From a checkpoint of a small class-conditioned image diffusion model.
Model: 6.39M parameters, 48-pixel images, arch dit, moe soft, num experts 16, patch size [6, 6], width 192.
Rows from block 2 of a small class-conditioned image diffusion model, named by matrix and row number. Rows with one number within an expert belong to one neuron, the router's apart. Each number is 500 + 50 x the weight over its row's rms, rounded and kept within 0 to 999. All counts start at 0. Numbers have three digits each.
After each expert's rows are labels from the 100 images, of 14976 (inputs lightly noised), where the router gives the expert most weight on average: "top examples" is what is common among them. Only what is clearly more common there than usual is listed. The data: coloured fractals of 300 iterated function systems on busy backdrops. In brackets: how many of the 100.
# router: slot weights (model.blocks.2.mlp.router.weight, 32x192, trained with AdamW), inputs 64-127
# up: expert up (model.blocks.2.mlp.up, 16x96x192), inputs 64-127
# down: expert down (model.blocks.2.mlp.down, 16x192x96, transposed), outputs 64-127

# expert 8
router.16:416529611488503529449536537541440464530543522509549514452449529415483493483516529514508446496438510524471517470457572541499436514459488530505537480521547493536500531447409411505517555501385382
router.17:441489545535531451603463363535477502457493522551548526546521483471511552515470507541429448557464501441527508512522554470502507515618536498434496493598439447476495433567533455556448500446505390
up.0:586465455489537492497490531505545490515423517490549476508468501539543482567556435459518556463615449458536447455519457629455515516534568464469474530549396439510516502431361519611469525504504504
down.0:575533450503528473546476560555411462529445501430551470515485501457485473481453580490515520517589497563519518512561445402457525532509582527522544448464606547553440483545432548339451446497561448
up.1:438538521486527558422473517547521545603428392481458498468536480395552484496562447456464483535452523485583563447477508451591479498516552429540478379492539570448449507508444460570449482555603530
down.1:479496581533590452485480421528526483606433530523382506475448567454495534542482461505529497499464482633455418486539488425544526496516530508503567529454501533463597527433396439552527491466494445
up.2:435500533531552512465493547462610423638530492554520480565388523509461441512489523508483551551498567533357585503602565505495453454481470510489504648428491438452512468541557506477464554488559474
down.2:463591602472540491597531446573564520483504568555394422506505537476515543545541440551521501483372500516487466524476452596467447460451357475484521521588492472468519409410491449509505509420420484
up.3:489572456452529485526519467522411586574451491456469459474566516516414452505473476537494460505514482490549544504522479486531491541408553466592465483579515525434527498488488447480535499546601583
down.3:543463566522426504423492556445481523457491433533590437436497453517553494483533505581508466515420545497534617447476496500451508500410390426440463492487525490451501565561501570492553471558522490
top examples: dense (96); red (33)

# expert 14
router.28:471494518495519505586448500511498497461555465494469599428541567484533510487538505550434469533519586558423536548524510531481503488526467477439592570548575506486467502415550427522523457411537456
router.29:419481538496466550496556573586524501491510397500393477435503443602535469459451539485445550481468448573461533603510496512503465446398413457555554517475514526481562489465400503526444510586457547
up.0:436568423550524452351455519430580609477480494569527504533524453482477562578489496428499541445423567468496513543429505498460520487474507539530497472399409548494518510530484518487475490462478502
down.0:494415457467458445541647482431562553481556467497494518507467542496465605491545498503456557487499438517467455485478557527548519496504488512435585520589556432473427442550435419502528545484513535
up.1:473469437497568474440545567503591502535408459503490471553567518498534615483529460499477624428500469499439564476514446519508512415541419533474459479451460544441555428424487522515385513530498459
down.1:535473439519538541461498529444515546510474439513477464645445509526467520508458521490490478496553497513529422476559536447497504440536431451589583491520495498496554507551557567497505573520458531
up.2:492562431573507436525489462471509535610608521533527438550567577550484471532615538514458535511485452457546458432404509528374509480541585478474553413494376488531519418432523510539472550566489501
down.2:572407490517498596486526545547452545493531567424490457530438440519534436507415467449547496527450542497541477552447558445545481503588572531541471508384575572536442565546493516429541578499529576
up.3:547514488455421446529450548556484495584599545592422432649413446518543473543456488446474493495498532521552533555503563367476405458519559497497432547526547544475423475589533473542548543473422555
down.3:508517468523473495495514542543491493523526517490408503593538583518509510485492485504501482512438423412476444436534482528452522492495512430537493495474451434451622469475534467453577507499516496
top examples: sparse (79); red (27)

# expert 15
router.30:479476427548541452538471561485517495476443461512416433484655447533557461512364500458456533430497590511506530611535474519513460503404538473536517549497486490416461489507505460499420521535588513
router.31:439522539452456484527555499515567466471530423537576482555437600449482516525610493526445457454455578532491511500476500473464455480508478480461526486509513480593523467504515470422435473413628491
up.0:569577452540480432541567479501537504438473387514520567473505462496516535540512493555507505504467539496636486598504614467398444491468488474537563540461560496526510444482417500495505490551455525
down.0:509568558481506530488468481530432475407560543511494494464462483499479499558496481432412528484470453388441547482490563529487527441446471489450406496497469447461524511510525458564471532545516525
up.1:554434527521572543482344462495519410544576536504546549485457498487550506493516518482460524587554455498451555489537445565440504506493506514487542565532490407466553510459507513447559521506430538
down.1:503513448481449520531560461434440416559459568517428556598573436580604474416392495558621485553586480465589441486668443523475576562485429526534542478572542494505559457489517429602436479449545575
up.2:438573411605573419526429422478555478465482394556423520395497488489592513452467503500461502476451584503424633589491564503511518474434522445437471557554541459460497400541644466518397504473557586
down.2:466434502453539555429617472462490498483531534434480602489534476509572518546444528492576572528535387452515432432472507530403528418521409564594486452376503542484454549499554518548383446584601524
up.3:537521561513503399501450534544452510448503616554512479585439482420453473535531513555512388426476542518542442483517450496551501532478605565528480504593502537482543565435419390444540468484447461
down.3:503507493565455551492423518479480488419480461449420458467538469540542463588441527460587598454413448433419470415573538524530523425452489395521550398452460470554483464490494470556468494498555450
top examples: sparse (93); orange (47)

# expert 11
router.22:521523458460469515523522504569490514551459454540441461494495544517484537574552568474465459500505501483448560629480543547487420461398568544556442505487469407469481517501503418515552626465451594
router.23:475500543465538448497413486414468625541529542519553483474391485516496493557628491515565478492569556487508460505497613483526567508537497584481419392491447582489453499543479457483582529439489530
up.0:462504511503511551416561494475477545458460552454504444504494443537498439545553551538432508464456444461447525477506538516498547530559614517655509451470495533557598596537441496523561411572516553
down.0:494501575491514396501425521433561582494447513533484522556585543516514501510481534412505457480428521532554505415484558488569554499565561454461489535563527525524432486524488519456589430455480494
up.1:522414504456517496541552511570550431470486564515478460415440476553552412505523416439539351484460437524480461489483533501470500481491477482473572548530562525606535498464389560536528426499504515
down.1:521557466417493497582484575446419491445479576505450478498482515489553511493594510590461606494478515505517494582502473580412517493515480517649412543549462524559470477572529597513452455528544529
up.2:503408532496523396427509547601538444522526543484491509564449513494530534513474513399550424506517507523461484459515395538579485401556519433574520499570476469602512466536472469471504416530535500
down.2:426543487480570618524513413541425515419444483490404539541566561470449488522448572459515604519503502513572396507494547557388502483539517513444492515489545487547536590465564440550544424535502561
up.3:524595449453486516561544528620479538422551511548462480482513546509521469539433590521486469473438522460490504500482406506549457494543385441508463512543530513572530538463473489490560494513449575
down.3:414540460480523467402526422524461458523483350514449504482529582512566585481504567473599548555440472441557518486421567457489513563507524526555483460497556486501565462531499554455598521435486469
top examples: sparse (68)

# expert 5
router.10:456525520488472480455583510420525445560531465492538560501439477465427449429640475569431589499470451487546504411566510520495580478539444424464479546562513585500428463503527503525474420513524425
router.11:483488507493504434464401464460588498516484504457488562495370501587570605522654501496438531446427476508555449444467557525453491406492478442511483464508483546451542416488471513508453486502570478
up.0:452532580500463447528510442536482522488430425477474459521495468458588540586469476444506465507488622455566561556515477488424419526535522573512418454454485523536414367540493514504446551477483547
down.0:541469466475504571532544460474560502495493498457484452448510511476525578513499417503540486490461444545531501452505509569492468454532519532481529553574610452433563529496469481504557528566512462
up.1:542397488513445504491450507476445460529483524504534544417422599530496619464460467482421487459502386497460550469448498513419557463488523490448449536434443488495509547484412536510493514498433451
down.1:526473491512495544443588540452542455530516556481498489433516409534493611506516506481551454472510480539544429477439465478483618500513546618550536478476543444578475469539459475505524484467451439
up.2:463455524459537528411544553604536520561473466561483494503419551441494508410561451485553556480516467474472537520529478483506484568543501521497489452477468431430519548535459558524468394537510559
down.2:560552573528521381501417581566543563536506562455497437480527515511555433444440547549428550502549484532518492522531505453554501522551510442501551556539522588516514558443551521567502406572497517
up.3:480495549458556602492444513507531477591454507510432510503459562524464490602486384499424462603508531476495539537558448478521412544568497602658486507519519490505548516587506467475503450499573495
down.3:477382607596547426511514494501492540514420510530447440523518541472522466500482521537569505540521486531394523491554485472410493499529492503416462517485499494498575535490506586491465488588491531
top examples: dense (50); black (31)

# expert 13
router.26:527482480426531553498524495470447549544439430529494484421526540463542544532547474517454477445401544515451561495479480577501410473593425468547541523479492469489499479438420409502470563415477514
router.27:523485585491456541522487550541481556459535542525528553485321499429494547571560593549534466471445527493506480544521517596546432513502455526507576458521478461479521578509469361499572591423508536
up.0:513502492502452426493542562562463553526525418460520457395535505498553492512531528531561584475559458571538479591475518511511523457454560518528605400510530523464542436445473501518505504532504575
down.0:474502536515433594441516532500450562495526513544512527433442575546523536521519462502465421458619532487499538439462475517473530521507591459491380578479479478393540496487590504486520498470521560
up.1:479627456453405417558562436447420464548519494453538433531582496535529434567489422446484426594521520571513464478525535468537410558553504475516454490489575494551547481502541542517506414505494471
down.1:518467395556627478486489585527489502551391591484448413523542507465438536515568440486501518423412542539477538482517506514517454499503545568514647591512549544527446537486517366556462466493535533
up.2:525441565497490555567484510578404502472522488487540484480402531564464491538493509535505419490413481513489526448508505504388531443487482494509527550459552441446535573528466500508590462511484537
down.2:491614483532494435500584461528468495540526558522413565451541462447393493517428523492557512484432471510481397478430475533501472491478484442414528480543531524445489529419445516517520468437469474
up.3:423448539505507540487434560481461441543324431412439357660537376525433503555438463480526508540367525440541611476482479535519508521541457474511499573452485526462432509538537536402541447504540442
down.3:478571458510450473491509581534560506446477491508433330625528537449479498540526503550562541471411491437451426500427489445529403397521484552451540405579429538521477521455471456443561609451446525
top examples: dense (82); white (39)

# expert 7
router.14:451523475576505455604422506509464432387573512429533529511420493411494585595518483489508488535542607376557522518509588433461406450574451481513519507569596553459532531468463457521548511370497543
router.15:531538460510473432445501507531483521508481473584443457542518486440543480558533488549482464508489512486515628567432613514507476497431503390573530574472487372473505427480440495482410595467503521
up.0:485466515553475535454517438494533521620618452545437546505557456566483450515585409417426460529444515565458470582481485499586491483455565545534528482443462569510505505470585462483565484558586485
down.0:447408473488567518533450540521519434476463491467407472491575443501522474548530491511528507444481451534488531486487512326462517528509495444512496506442500461529403524509494498472548454454503436
up.1:491603498508473492514564570445475628526408589537558436440610461531559501500526600498510448553479509605564517552501567526508592462442438511494545468597514540552505392522521486521497508575550467
down.1:475482483451520502555524425508470458545647474461416513567448513437503463461482505474454535472425494507514460550488479405524511507612608544550553460483563486545580589473527450548465500440443419
up.2:528502473463551403477512494444498552539387499488491441476475567463520443541509531452461592368479553524465486472497407462571484522467453475539534455504470518491514459494564404436312533503547522
down.2:478523461524541564444556478398437529482496537484481387493560441486487454556472506604528467472441384578530491476541466557414567423461450501403509491560344503532467531519519451492346530551537541
up.3:507534592472485612558538502453460372557477497480460516531591467540494492504460491493442501523456506516534477475473494484369559630517556540461463466447477563485494519469467495573432507520549461
down.3:569538552542450420418440495487530465543463479508503519607376561488488511502461435479532462491451542470538448495513462592535497568400489485550494461542568501566514563508533493475462577444528473
top examples: dense (44); white (37)

# expert 0
router.0:482521519552469496581492531477495470433565417525549548527422537442529520536538503507490477506482510404530531474541484463499488530519444420499660471471517400495609492482537448356423522431534508
router.1:458579510435514460486501507495418456514440512478503484474536508443563439442417520487435474483532456523487533481493503509539527493483481481522495496535568454528473494562552499529496486527452373
up.0:400409521480504493480467474458514452515472548452500415348533473479556470508469441430489463532513441395523498501473498482464514454539518540556423543508405477476489508472543533501460518435544463
down.0:480496548464532580431504505485459479487476358596528475415493576463517472503605569540483511506591525553475513504482586406537499424501575418587559486423537489513576489470505565522560527498506419
up.1:504417496454466556452508501457522418538547490453506503468424495459428552459497514509524496417449417565544590396487559475436497430499516445502442518480541486521462490530494493507460536498445454
down.1:529597553523477427528549516460507452467519567523463419512501491451426442506456467468492504444470610437396416595443568552526539411540503593434558473529406585526593455464520492536435598467418458
up.2:531429623447504440502530526471417521426504478433515445519478476529568537498477534481604531422514394448519497428441521505558549453393532532512572529477505466564475546499580483557441508405500442
down.2:562496483485507567425517571501551521423516444493511377491572507462493404513543543594507504517450470446502527513544516493593546416505543518451527398381504556549463578373478484512483522499569438
up.3:506504517460542553492602513545501468520352454548518501377537559446420526464465558534534526493415494535479505525415520535372538508479389534524477510557496512434505512554526505508509550452497528
down.3:555501480497510489446283554523389438549390501510554608408472414500473517491586468512506429521428507486590534453488492346460528535495466401493535544469479487529453500507515558443485479484516517
top examples: grey (52)